Weights of a small image classifier: 8800 steps, 15.3 epochs.
Rows from block 9, named by matrix and row number. Rows with one number belong to one attention dimension. Each number is 128 + 32 x the weight over its row's rms, rounded and kept within 0 to 255. All counts start at 0. Numbers have three digits each. After the name is the row's rms in percent of the matrix's.
# q: attention query (model.blocks.9.attn.q.weight, 192x192), inputs 96-143
# k: attention key (model.blocks.9.attn.k.weight, 192x192), inputs 96-143
q.56 105:103108094152080102093173137157124092098132124133114150147124068216132214127166118147091110145122119161165109117102118127065128128100117168131091
q.57 109:154076119127096156051130076102144090154090115135147095122093148096174112078120125099162120117127083153096143098108158152069162192147129133108172
q.58 097:133139128127141118112107155167134167164093104157099111144127141090135131147176118133127132079171194117142108195147138136134148118135126144145109
q.59 098:196131137123155128096090115132118077193100097091155139109121116100174118136102121113105160153168123072149113045134171090151135119174150156150179
q.60 103:156069144160135194137144115151130111061096146095120083141144191137128150088144181122102115107152100128110150141163114136102096148104092153101108
q.61 112:117070156193127155157162142123113171122197120157152123144173140155120130136152134094082092134160107128147035149109150111086171127168086119147124
q.62 110:117091109123146141105106066129174132134161107144115160140160168167097126122134110109139127093129090108112097185097229082069173138163160141096075
q.63 092:147124144168152084144131187078105132145151090143082149138137120105200158141192199150087156091112120098139139067167106079114122131106101127130137
q.64 103:071136127152100120131109151067110170181158063116130139153083111115103064118112076126166142097158089141073096133155102139101154120196145123088100
q.65 100:129170129162141070117139111194154075161084121088084112084141184114141130134115109128120118101186044110185200158100200117151143147146145115140128
q.66 104:181141064194154164150145195112158147098167097122146124095137178114155167146144068108162154131133154157118122115171156075148107100071125151141182
q.67 093:086175129145139105143162177205079083093088136156128155100112124114144145163114099116088209151127160120081096170111167123143131123121113091132106
q.68 092:111121101098127142123091161091074070130084094187145089121086205110141080123118111138154119176142093163069183079111101151119139153139104090123134
q.69 093:129140100076114152109129103146113163127077118093166109102104162111180112128128154173120148161128080123105126174130152103128126176144124100214113
q.70 098:117112115112129123102103101113092144127141173088158096112131167145102089127160171121127138186169120116126189140110153101073138111107108150109114
q.71 102:078139161096095112129164147135116198147179079086175145169099153170083125137096162149136126116189141151127099135153170134108097178088099130149129
q.72 098:152115127155086133118100076078171205177059143101106120155133079128102122137136155191088133100159098134121078109104165159094181086121102144106205
q.73 093:158087108153159098142121099122141090113122108097145197102141180155112141093113091190149150124153117099164121101140143104137061130133146105119119
q.74 104:164099089097126123152134211204130126123090175118132142129134106139096204167145125120065100118147198156099109124140098191131113136101097080129119
q.75 102:187143164097137113178118154151080118165155118096144112124055138185168180149127086093109134138089131155114046114107129130147123113160144130173121
q.76 093:125145129120134093096135133128087135138132084120086140089130081180160183104092073084145095183148078112142129105112047124052093130138132138139149
q.77 105:100157130091164111171109135146147100125115155089085144148073111085102132120117074184131115172161035154150142098210088123135094126123156169143111
q.78 099:118099113117147100134184127152119127174198133090078168151085137089133125110183098164169132175145114094192120110133084084187070177151147135083155
q.79 110:115136144188160101113142164210159168178155151094136109146118126110127144179170090131168127062159150185124138114178086171144177083096140184144111
q.80 102:099107169169110118134166136173124105130118129095149138104165151114137135096110160124155181110069126165171182154119070124110124094121101157171140
q.81 095:146108146163091152177144110054112147106177123117082133115097175131121175117047124096083133081125128191137154163142060172080106097162125086097152
q.82 111:123105106115126103080130106157112086145095092144125130199128128121099082165158164122114099178079172178156123094088128182130137148085162131142093
q.83 101:159103115143141172114115139168220184145088102175145171106102113201098102140173215127097168120113134151130141141121133092097110165126131122159107
q.84 108:119137146136167108092127132119097078188098103155145105106116118168138170135159142087108108135158055125053161129109120123070095193141077121130131
q.85 103:122149075075173114112134221129076163178164170125092122098104112123123087161171093134178109135130118042165094147133184099180160119159145182152088
q.86 095:062119138144083089099086087135146137135119129105106092099163088098107115164155109104138161111120105158156196130131119084074101085143083150133063
q.87 102:114117146118120158183095134129149182137138163141129101149154123142206127136148107198171088102155132122146107163117134104114103145159062112081149
q.88 103:111152098144104132088072188148117103117119124126168117156114128101092099114061091174154176212112186112160125162136103147073156171105104080170124
q.89 099:105122110148103089168163119134196104124116166141200117152164097182091147100084121079077156072150139148091080100078157139062106152068123125073146
q.90 095:163138145096109152149103103177126080181176153134096133136154137112109134143163172155126141139165107116073173179162100123159110100109102090075112
q.91 094:146140167107175118084160187140109147117115122077124094081086158161086089137151143109146149127161139124150154133122163113132122100101131133176116
q.92 104:081102091151148129173082115110168099158138208172102156190213129138114141173154131156144105152107135135109119167173139180135123136060167149156106
q.93 102:108159105099161106150088083121169117047135133151103099138150161132127175157142167178074135106123117094157131120130082108156142092146122089167092
q.94 099:173176095128157157139130172160119174094173127114084178157166157132159105133147159139130131198175128099150156118131103168174124057160195079091137
q.95 099:171069122112174169120146042157134135097168170130107109133120183127123148129123135155157121103118150145127141158064099140141149095114094191087128
q.96 098:107168153139125137094155071182136129089122105078152100122117131078114093167061148139122162132097134186126095099113136141126171137203096158128125
q.97 099:135112093102102143187094069120183153150166137181157124078139139165098083079117120106156117117098151163144065107130104142133116089140190126079138
q.98 101:090139174161113081168145120152131109138101107089079105145129135110086127128135117047148129150153103141120118133105107139176114155114136066146160
q.99 105:120098103145100088106102156097106137096133078149125154114129171147117107140085168095178098081096116113122154173147112116112165112080161100124149
q.100 101:103112103154116151114083160182111112168098057104099146169082135137127154093174116093131206126130117074128103108103015126146124117136222139056126
q.101 107:149069095096128116113100125081118085134165128095123125142105080080167125145172096107127110088109165114083167138136087130188163093153129137131113
q.102 092:164098057111098162122102149118137134090144112169103065117143130135073156150110127137127048105159155074117143124163136119122132088155130134176109
q.103 096:124139082086173174082080128170109118154133140149131157157131087166150132145111138170104029104194132136174139130173143130141091123147155124108155
q.104 099:106094162147130159132188169147152078066096127124126122166116124058132123211057095089086126118150115143094089165146119094143138063119101110101087
q.105 108:166129157113112110113106121088129098201122161122117170121085141131094145136139124137147126164107161155102134094116159174161111085110141115126011
q.106 092:138093129078131121109168170127092146129162169157113065161090121152126141136097068127153084153091117166141135100143086133151165113168182105094150
q.107 099:147139114126098170123142135095184152143061140162119181119128147146065133164118120112150129170154141078134151119063056103135172144129108092146158
q.108 098:194115124166156140139144105145160105095144127057133150116118066171210088094122110181125094101100100140116137112138089183121066112135147167095108
q.109 103:059135177131149104168131123052130147116150110167151145165124104097077127167147114131107123161091121140100156121113140158148083136137165063120143
q.110 111:107144127100179124137124152174066060173116102113148140185159188124164163100127110098043091100165171125128126111124110120118151140124148142112102
q.111 090:104143131113128126109133096135138124098080098176182105165130133129074099086117131177116128142176182133147150075115100145129138103131127095084116
q.112 096:104150159114151131095157182110121073126154156090147120134147138142114083106113123130039097150127091124135141178123107122188098149152192151146110
q.113 103:136071157152136110129171088131078120135167091119161104125140120131144095140115121103111156089159114100102155108095172159149106114107198133210155
q.114 106:126125121123109107193134160111160142128226088125119134137087130115113135131128143106125139093167131072158142101150126125066109127164149164138112
q.115 096:157116166120134174104099109130108110074072088133125162120128182158178128137118135143099111173056127153076147135097142138079172169121096159165130
q.116 105:111096147119095147152096192145113105125126147074078107110146157130146082097183090110171170147162114117155152160135098127092183125093150135141186
q.117 098:170105136107145120132098160087122152080153088128168085162112092108108203107170177101051097164159186163108122073149182136108196130191144135144136
q.118 099:117150114099169135125125102122114106147088150098164157159118078143122148150127143141042187157150099149096158119082138122088154105076087131113077
q.119 090:134193114110140142104078169108123118122122123115153156104139129154161093080166103082122143135143185114093186131073151145187156083152072116216145
q.120 096:122107049125155108091145130121180164130108124160108112118138141164112178136178138081101153124187147074147143125096054117101056156125112153104119
q.121 096:174129152136107117145121147176090128109134158157129131098125118100108099135175174158111138143172140104119120120127073175152150155140146122147157
q.122 102:141044195076198091114140115096172102139144103148145141157095116099184121106178169130135104145153114095117121157167113109147129133152117101125128
q.123 103:151076077106115164128069150157099136104111101189157136105117130171130129101138131107068126111123137175102149059099124123163183097121132068095089
q.124 088:070151136141089134137088104118101105163150133164168113099172081106175070115094167171148117101096111150172107149131173174116172082071136147150097
q.125 099:143112064134153119118096115122167126138114115080135117201199136166119108093088102177142117142118157101125061067091167093103113118125140139133152
q.126 100:112150133168105119122152142092109141206099091164114145161080150150148132071171063160099107136153063148091160069093165099117129183114191168139152
q.127 097:123117113076190109103095137155104104146116153159091079151158112084120107128110167127129115104131140145098104167098194131133132071148237134142102
q.128 092:058081074113122144126156101157095164210115125170089131105087162067132072160104079163130119129141107105102147132137158134144090093137111135163145
q.129 102:104151188099147134069102104116126106148156143071124145102124123181087167092161084078104126129100119202127164080133086126095155120095177126169188
q.130 099:139160178113169097125139141129154172145117119123121156104144170173131174097124150128103184139139160097114092104089131118145096090117213152079093
q.131 095:100165149154152117130139150156054077117110149148140131129101081103159129184080143205144158109120104077102137153132127093108134071122140118212152
q.132 093:167075148186136127144100129134158081096132147134119061128175126122153120173135106153112121125117202131154137155130101194109121161066158094086064
q.133 103:115089153113126098135120219101118130148105095051154138117172101184097107129157173134150144123156144091088083124129135104145064125082156077141086
q.134 091:100089163094116120133173121108093145166151084106091180128089128126145095141100116152145092131123128108178073129093152094146088146127134125170118
q.135 100:148136070153140143147105106108095108160128155105103128167083115165142110161066159113068091103111158122126109118081108113094068136156195170126139
q.136 098:168182122143180114119104147094222104125093090169137156156112177125104113173082169132128132112115125112157119168142052112108110135052161124156175
q.137 098:161169095102082125144163130078149191133129167150138100127131106125131150115135142148133146142131133127168150170127176112155123125094122125125115
q.138 097:167216093145084196115106131078065130173145157128197151126057185109159095149120111092130105107127128178156136182104169088097056118135130107076155
q.139 102:220170144140099134106131142137164130100052143062085151106088127085140081086122133101102125135130165143191174051090101176132110125135118126137116
q.140 104:127106107080121140090142170118145107137100170094143090140129124127193142176123144108076103152077128094127173154114087121166097105109149084144166
q.141 104:094159140081107117113118157168121169164157105144146141089153139170104170154146109166117126094163093113145109140136064133125161144128079133138106
q.142 104:112108149194151125158082126144113098111068124090096193148143147098134109156132067099165142101172163071097114119058178129166138099129131163080090
q.143 097:158104062102133113116098125084166120105162132075084103120154123051099177116117138205127167137064153152171130150154124203107197127141126108154148
q.144 094:140122119143082127117118077146119084161163172107101092117140188173116167145167142083138158106136117171095118215183178115141092110089122127165105
q.145 097:139151145159182161154118074102120138174170178172128118113095193141157086099131139144137155055110130142114146146157119165116157125156179184083102
q.146 100:134106141154160101107141140074126115127089110149121049116095110141134121135186143127161131119056158150170128115058166125164152136115156116137036
q.147 103:051153103113118166152097115126088169064130130080139139143216155131167174088112146106137112173138091110167121198135153155121134135108153066112161
q.148 096:143141099144124104159153146137086192119159139165077079189109175106116180210082144148167114161113113137093122127161164071084173145104148074112136
q.149 098:121111074140149080132113160107105137121115151183152084115160105099180167103141146176138146147140100160111156138159141160095159129101075127091074
q.150 108:123098108054108205130149111111137126186118135124144155155156147105109170158120116088120128087112174101123094129129153122068150129214185155098134
q.151 109:108080091083065153196146160106124114171111129053138182178145120091136113106170120132104126082159122156139109119090088176131098135137114124123157
q.152 105:166141164096064112098141108155194111174124131134121129191153152092140141194127087134155125160141170125105115091123139116149178127125146111128111
q.153 105:132142136112148137112161098111089118075115158118066130132177081134170167174106104136134169152113138140109126112164140231176144138108162157184155
q.154 100:156069135107099117147106130132153103184106146136136197132059112112136152091078076153129150145136158105151084090170119126119133133173053131169124
q.155 098:120120082100099192131159085148137079137145129154078158134131135125105110195090143185096121193117175154169126105114100109108116117145145131143134
q.156 099:156157061129094127107115154122137119110106193159121073151048125103193101134103144049141053059082149097077131046126142159141123094142134139119139
q.157 102:123178122120145117092123149109084148105150105131097157139071060139164138123153124159103139176126129122150096129145080119137088150123163157109127
q.158 096:182122165111162125156142089112157158186154174164135175144135168080130159097142114175073074117140230136104154188093138047137128128143133204112104
q.159 103:143127068169168097160109139108222148080155098185151152105117137173129133160126145155062125088119138090160144086140088139156117141162111065087075
q.160 101:096119151144134127141106050194204150102120097140141194121151123119104173151139170117135152069161133100143120124126111168173123116161179090118138
q.161 099:095098093127171106132121091143119188157135127144181199127179174207112097103133178148098157136113127112137127128175141142086060099181122173144131
q.162 092:142144146166139150183090099109127089130083125125047099147132104088112214159167163084125138124118145161149121118118107164069119145140102121134095
q.163 105:146121140134143160159084064049124120135095148142141104125096158123194110131153078122147095158082110031136092120124086112095188145123135154084154
q.164 094:102142102138061143061080113117045113115142163102069110164098063157152072135097168161106159198111159110160114128071126098149097119085072077122089
q.165 096:140149081184124132090150133168183156132168105123117128106090139095081185121128087040158113118173089105131166105153057125161147174153157099118162
q.166 107:106125092129083082145177181162127124081138099131091157114158067117111090152123115144133108143086200148127083122127105120196123165138139083119160
q.167 094:142137128121105137183132095098129126127156129189164081108072125128081141116121099150115108126138209172104183170102191149168133124165071117114077
q.168 094:058203138084118101082091123132113152117134099075131132133109093105151113146160196056063130113100094176166119095125098158079150115070147194161124
q.169 096:137134146184168115128154162130059126154116138143114181161151108167189141113129103151134172116081142132139058157142137112172170124098116096146102
q.170 105:088194157135190179153101123163134101110111152099133120138192171089109096137139193142124095101150145105106105141078106162163162130179134072118125
q.171 103:106155143080169105084112144117163094132114104139105122138075123152116131110057165110130106139108111081146145108132133103094096114112051116153087
q.172 098:115155159105108123144123160136121108166094162087078155176135149169120132118117142139182136117135106162096082148120120119102170149161151122096137
q.173 093:172146104121079106081153077090162159134123120190108172079136133074169124158118107169129087163169110135158110141159117120179124105144112120179150
q.174 101:115134098107151115123170156072049141144152143088083110131129147116148151072122065160120140138147089091126112138124089046128070193126114143097106
q.175 101:096117169098102121102111122140145160057106150074187095161111086152101154138139124111149154125065113084183176120087102175139087153078113178154141
q.176 088:143151112179152124167184111131086143111114094100100112112093078139120099161144135137112164126114122146112152158128130075098140121121093106174097
q.177 109:133130157145085131122160133166154178160120216102067141144125153168155058091154167076158061118102144187141145105078080171160082130135139137102097
q.178 100:124181169129072085076105083097135247108127158045172139178097158124161159175145122095065098167142118106125123146126097134126143166124141095137098
q.179 098:096112147140127170125160105132115129136104157119189160106126145122145114095146136157130075123163104107126067173138122146165125119152113128105156
q.180 098:159118117174170164180100076026174156133189132109171086152113139105164116142128117212173140123143135175105131183159121132104136155081162151100132
k.56 103:116156130103123113160134113105116117163172106125114071101103099102173182087110152075160148088085167133177135149116082077118164100123108114160113
k.57 098:117130173149172161161104096136173176177164148163126182100092123105153094124146120131155140134113117125125116188158165058148147088106143156091115
k.58 097:135156114185141157072179132109127149119138179120153077123114089119126071185136147189199156102159146147071088100175141151157092123151118094069162
k.59 092:152192109088160142117173113101122128075161115123114185143123135152150101139148118151109113178159093101090142098102118139094156107126151104149145
k.60 101:163072117136091095127134200160114116210174150160097138121126109162064166140131160107125181119075107142113082110117126103129127152148146053124095
k.61 103:127064155121074073129098125114126154183103078162130106067168100173105129085139192138120126086137137137137086119095150123140106155109113134121110
k.62 107:167109181137047103088146131080117146159184117140119151154214153127128110113151094153199117085136136151152059222125142129126072104188160121114136
k.63 093:143130131122192073132094146091124136114087112129159126155164144119135116159151118183141155189184149130127084165139171170187128079097118055140099
k.64 107:133164124200118157138108177189157174127143141129125136084106138182108131150128131075162125086094075163148137071118179137106050076157155157137141
k.65 106:108132099129051090069158142174109152108149102125166123136137124136143102130154133107102147063168140116109091079133097157118098118111129183147088
k.66 098:104138125140111170132084115129070138142088151126089174132125114162105182173105106195082153085162110157103133130146109200135159142074128128082121
k.67 098:077161124140141163118106121092104084138129128120126145129101134097180163131086098116134130145148046127109148160067167068132146095104148104126129
k.68 096:139183121211086142170125120149106137108120116138224106145098089164159146142115094129064134134090128164116127159162135122081094152146137127138143
k.69 100:101116126159123155125087136047077149120148137130198163100104110117106133068074123115096101077196099105131135151142131151130135146171097115177118
k.70 099:098089135179086163154160176151117115117141175145128117159186089119098143096127127161140176141104114098139127095162115137094109110114064139161156
k.71 105:095058088115138090185117086142168105166126170122135110123110118134149080147167131090146119135128128097141130063088176147171106149153096145091141
k.72 104:118127103099106125109096112179148164146163105115132162166122167103043151100218112126150143151110126184078067113105068134111062161025136113155147
k.73 088:135177104158109140134135083163134153118122174121113135163101109117136162097094190119160163080071097128096074177120138091103107131149132201093136
k.74 104:159130117154149168140120147066136075134120098124111070121122079139125122119036056103156118154103123110133103102138178093148139126085158142152158
k.75 097:164120140119188105106127119134216142118153098129135090152142099115193146137143142116090121186163105167161124121132182110139163128148094121147126
k.76 092:099125075139128122076094113148138173113105132055115167146121106183160094124059161157139147124133156132166134104148074147083109137130091143104105
k.77 101:106098158171131082071134158098150169087098159134152128139120172198137181119089145097117125139122158117114101174137135143075099128137189159162120
k.78 104:131090127156137156123139102109128109136154158157096153149124155141099171044131121156154198123140111125098154085103104110150065091142100152093136
k.79 096:133161156151153127178128125125098149173100124161117069159133157133145167178099148114144130056140163116082105155164091126081156119156079170195127
k.80 097:133121090142079148083110127122113101171114077138195164110149127092121213081116164216117107100133147142125206209150121089089139105082105166153107
k.81 093:155139149177153144090085081104135094119147145087141156202120179173080074055089140150117174078167127134110122069090120122082131128123092190148141
k.82 115:177130107073108109161129111093163163152083170103120081153169155123110130116155134189106195130124152199145149124115120043175192183132106118136112
k.83 107:090123089134127107108135095109165137110069101144055151089082131125047106129199141132135124157139106115139137123071098160186082125143053119141115
k.84 117:108117101159043120156084156109113164195136098130120129100173115112142148145163111155072166173122122091093183146179126176108092113138176136122122
k.85 102:180150075090099135071129207130055097155176095112084122175112143125132134145124125105192111100153118140137143118121141146187064093152097175196123
k.86 092:057121048157172159085129127117158154183127108117086148124135138121079120097095124162110161127110076143150160125123069130145130085100130160133102
k.87 106:128065115142073133165154159122091065125106108112128152092161102102099178202154108123116126169076089104091070154124108166170154138138188050102108
k.88 104:116092137127137216157113129087127130102157101137132077090173142140173122127094133100145157174106122132097102132172110188180102193102137117174107
k.89 096:111116124147110148125081145129128159092118148133123159115128134131154190157163143131186144070081138132150115079128144147138154160152136173174125
k.90 098:135128139155112161123072074090128100166121098156144148141132143125134176161118093099061150106127154131086156124255139157107168078131059189077140
k.91 099:102126126112098139112160125069147106149094125124080100136138111123170162185112099119137086134109129139140147122167162175145098064127110156176126
k.92 100:088108125126092110158123138092136106140090114093077121141107092171103139085171169108152142175148100122167158220122132119071183111103126100098110
k.93 100:132171128128139130124104117107128142178131102118119134122126078086128127184123126156114162117106106093125122160093085112185137045105170154103159
k.94 097:181137171088158130121095084109131136150148121127134168185089142087071133147122117135123125073170100106108147108138121196146133106091090079112166
k.95 101:168095173103080109152095091118147130120125159151101095148136208114185154151127136162151141119118100128112126157113087089117117128152112206141080
k.96 100:089082176165147146110136106107135110094118106136119162094144119117143165120136105156162129180143164094124137124157174123125128139097114075117132
k.97 102:138173120112097092109149129063062138140133103094136175129082075144125074144134141139137238148086190137160138122230140173119160158085119155106116
k.98 095:148139154088130181096152099151141121114138113098188193092149072103122119125115113121143160148058086149132123028106064163142161121100181139118177
k.99 104:120089126136104109145123081133151148096164111116103102077151121144114140168107113165165146125105110106127102098120148102086128110121164193156132
k.100 110:128165074032129117104141108078152148150128093179112118128197140137105122172066103158088100077097114069096105154098067150162139149151133141179127
k.101 099:122083110112129140071101111083164127191124139109106109112130178142066133154079122137075089159108127085130151102111109162143145167145130117096112
k.102 092:143108137159075154133136129140147154106070170108130108049129121163159116135134163038149157146184136094142095130159150147119151128129141136101170
k.103 096:073104138120090114114137121148180131120095121088123177138084139061077101183121137074157120139108131201091115148165106185147116153131082145093088
k.104 091:152111140094183119087113124120184107153101123105124159143121110116151122112176118058137127160151140122174105156128093085115081139141108094096173
k.105 104:166142182118132167133124164121112115210143078122157114152194120130104130142124186137167057076117139154120137123129102084077124134182178136109153
k.106 090:148125083089085085126097172106171159196082117153138128100123108194094083112154152107128143109131126147160149170110153139167143175141136139114114
k.107 097:170129164090095116158092125142166157186114048092150112113170085086108165079130123108138177128088143096179052127121090136172092153129126152167124
k.108 104:128057109115138196140131131075086116114141083181143073140179163112137067109132103170168155123155162118105140108089131072152082134164092130185132
k.109 108:144119160158153107109125131124183119153144112146118169160120136123099119134131128121185088094144162124152139110187146058135172137157136118151127
k.110 109:110113141133117161100152153132108158080106126102117144108130173161063113148099085106135112114089069102094093191075146096147122115113120159126123
k.111 095:192095085109115113108087143088159136110079060170120093135181129087109090157097075122161139159190150148097129127157100164172185125157126140079071
k.112 096:114143139084152101136121106098155142105080125091100163163143154131123086128120076144140093088124155179165117161137088155151088084100118092182071
k.113 107:080162116077124143136122121134141143140168147115129129119107092082171122124088082133135143126175104105141103115125126076115183123136182171111090
k.114 105:171135154100176145112163083173142153163157160185101070153155159131124165135126097125063133122166108115151114185095095133136098100127115156083139
k.115 094:122155084137086138143165148112193158155089121158178139116077160105147120105111144118117131154133113138105060101133105161103140132170109178134119
k.116 102:095095110117097144202118121221128110103150097142175107175129143127117083094105153111105102108131095120161125103158126173137148107098098113128093
k.117 103:120113162147150124108139125102070149126178147139105084170086118143129055099110145173158164105146197134189086141102094114153087123149123190177151
k.118 095:137128125117131156031094146138142122184168162128208087159127132148185121130143114099176169100125183137141157161152121127125072124127138115096109
k.119 098:111124156095119166209130142157092181110101133089163128159074141111164160121169144143132145074108084165159111064147134099131115092154111135073127
k.120 097:183165107137062168170145114121104126156117117132212183134144138145152144122184140111108179139076066124114133192083140185162105120108165143133155
k.121 100:156163127121089097153141079127135106107120101141136151149159120141129096111114127142103140170145147104097118150136161214081115109159087124124110
k.122 097:131128129145156100124174146118102198111127047129113146110139201083135129111103155131187085147113166121162123124084137123097121105088081114112119
k.123 100:140151125140147146072112142135149169135112105071098125139141095157136077145137109140122169156117202167209123163139108145139120119164123143161145
k.124 096:144122083161180085106114124115106151129082170127123125105136164196160090153175146154164161128134138118102169133222162087111116094103102191168118
k.125 098:126132108154105147132115151133084089109143157161119129122113137173095166087084080128100119120110146172135128168144143052203138148110104152175094
k.126 094:112134127080149134060106158151133148143128096106134045099096138110139146122077168142130071057075192133114164130127097128172155196128087117068104
k.127 103:157090123112133148108152115086141115152183205135082147125156088102122101165080094112088135164095111168139080089140106133082159149127157106163128
k.128 098:102123131111148041100113142151089105090073093081117116134145119095141088095136109142116128080155115110153127061145111143115081113123141174107133
k.129 098:205110156125140090122159166117113114111120094133132108087113147098135159116131146145103091122175205127070108106182106119126100133139124164126117
k.130 104:117111151121104107161130114129157082139108149111137134138079072138068115220148100107137213143079146144086134086109125134114162124124111122086146
k.131 091:165150084069136152124149145168155126135070103116110105111186116170196090160134102140146143123139133119138075130157154192135127202130090127147105
k.132 097:115069108108143199107113111110143162141121142149078125100161109164125115095137089142153109118088035091046114131167075176137187158080108102143099
k.133 097:075161112128096172158171126158115087114138144113063107143070097075122155176127142176168111129073175147109174156190169163176171137156142128097127
k.134 096:127133159069106150163133146202121097130120103134121087092136099083143163139171138122159107091118138126139094179125106142163170149120144080186144
k.135 101:106205130154096084083124119087153151214151150137084165138143113157133106127166136100184087124133138124152116122110128128141101138163100166160114
k.136 091:114121152160157114130113148137131137142166115170175168155192111131118152143132074174142043109116119098085099120135105144151097117096188083148131
k.137 093:151161150097108108111154177140106162117140067096090180130112122066051134175152144143118146141168114144128137217193134086130129125156111088155117
k.138 094:154116094152097092054106137154100174139107160043134110080143161116089128084117132139175096115145139132146106115146132106156142123115152117146085
k.139 103:146141132096174136100106181126157087090165189137106133066147102168129121150058094107127117102140149113077119104104114098074129128138132098098173
k.140 107:115101095110122185125178116143127125142135131154079091094112119164131123141170162122135082118162184106136085076142126168120126133101175193125154
k.141 101:124156116127087082145077163143155106114076139127175115186152098123100155214095155158130111093177115093103149060176131171088061132124157103093191
k.142 102:060102165133085167122111153124076141084112123129127121101176098139140150135073115188091131123118125132083155094095049136116166114136149062212107
k.143 105:122122163080121164105121125086117111138127116134148111079117070150146112119069118124148116132185183108122141040117167184102157158107131099072184
k.144 099:137125134145154147162131150157100124150125116095129065089109118081139137121098140158071086112125167127162133085117107083127132206065154141094122
k.145 098:137104080099114085167124114074098176126182159106133108146131110149153133108095163073134140103188119136126092146113119177133156121134122133100167
k.146 107:165151053203186140157164136122172154167183119060082126168136150132140180189201061125133163094162125139116125125128144171126141149144101139197125
k.147 104:122114157108127100092149127101110126139154172154135175111112084091104164134099108136071083129139149131112147103116241150112133215142124167107140
k.148 096:084128166126131081098105199160121081130140132129159100165189090087118110116105105170084163148113142160188148135097194140145095117103145159126153
k.149 095:104104135128133090132064123087073155109118073148101104142116105119113147172067161148119170135179091100094147053164109163079111165126111094124116
k.150 104:078136153144075086105107191145153130138129142138123080144103140139154122110110152164094092150102176093112095116093141073136184120134169197105093
k.151 115:090093134120078166120135098119095096139119175118124100104108144128080163139071134103114093127143102122153148110124100079128136078132117113073064
k.152 098:108115138141127165103125205184101172115096082177098074089112098137096215181101102156099111127093147102146101154108117141102108098146149173141157
k.153 106:181128103129111169101141121118133116128145126109116070036070083183171116162132113165173100112147111143124153124113106131113120205089106178131093
k.154 092:182176126078097096107131153153159133114098137085075073083163116173101102129129119109101125151120103077090127112123129193121126108140122095155102
k.155 106:144166199098131072095121189102145156143115156146123177092176062132084082110150127153067126167125093172146075110125137157118187120225078110169109
k.156 095:079193132098072109153185147123186114110093166153149142118103115140144081134099171154093116117146122134109127076064164136104149140187101115130201
k.157 101:144162125119171151085212105121121166157094143163048153103152120119196127165149197069156119102151062078116137180118120104124083182085118115131060
k.158 098:120096095131110087107077120109123178152093165144120055122146168106107164136176085129153127106058134145121139172138117199092155073127208069154161
k.159 102:107139098071127205139120122091163140077113118186144144132149098096119118132150121107159163139179120169134100128134101158128146146143164150139166
k.160 099:087155136169064161111112107161099095140026085112130169117080104149166057105111091147126147118112132176128105124079149130078164143089087110108132
k.161 100:141095103123138116112159138166074118106151165203145126120117083136081135134130156116149098149081104104127167129102147109116089142119106053136138
k.162 095:062139131100084083117165071131163148151100166096096140187113142103099083137104091150139158087131093120146116144123093198131134070191149124098138
k.163 114:110183097144136116083105124190151156149170124096144141070173151158149171153136213111101162111086145076118130084163132085139148142132166131150193
k.164 101:184145079105159090113151149102156178137131090138153084133132112117181108128179131155148141166173071097183108130124108142078124175170101109159129
k.165 092:073135168132125215063061113189171104134168146162089130133134152150113142101147148080138125066098168155122159087124096055139114104056112139094147
k.166 110:169081105119066194136130118063177131157131133102072177146106128117124084094116075131151144129202157099116106184175073119138120104174074165116140
k.167 093:139092106102130158122161118092086071166071156121140181109145147180144157155123162080112142087148136199116051099162117162166155125151077072125144
k.168 094:081060061141141085118121172106186145126127104174075096148130076139176160183124138136094167168087113136130125167110135131171086116125096106108135
k.169 104:153155125073160131112140111130100168143136101110150128083100147182135161109101097148108093132128166102098086103081140067078152101138130070151115
k.170 096:115149187116091156153180155150114117137098118156137116079148136140156142106157112141183134130135157143098160092097180128118136097153158129090099
k.171 106:150118103134167058100114140177123108159137092152169072132152121147136087092187105125114115130105152116171188077153105075117180122119112087112118
k.172 101:084159129124135116120171074076109140134067139157194105133088123093149129136131126162166111141159165171105180153143063131099175108156201117091107
k.173 092:152133131057132131159175142198059128119143096178097118182180095118086088154119109088108135103130109107171179129155088132148108155157083166151088
k.174 101:138116092096124134109122113219106111112135179140169168161142147083134141079182191152084113136116114090143111088135167153117109187146179088146149
k.175 100:110101092132118115140098146127140137121097108106096206125142143138148125122145103027138123051214090129130137125144143143098089086143177116121101
k.176 097:087139115187058132105099105152152103143112110105157069121165119155105189150171188152144106102056135116144141124139100139159107137175064126116108
k.177 111:101138119109109119197149106102151158123123105117078072106141097182178073103104052150140135136115135172096147165158135194070128121155196119111146
k.178 099:133065102175169118167169135200128083193160131143115102140154052103153134129129192085137192087112158126153137124105075085137148143083104168154151
k.179 103:167165129169128175104146148074094103073084108183173164125111068134064095152112090123131140182101101148100071060079133110156143150082179130118086
k.180 096:148151111111079138149152156189094174068129069161106081117184095130101093196102147143116089130148168085126155079139134139122120063150073137115145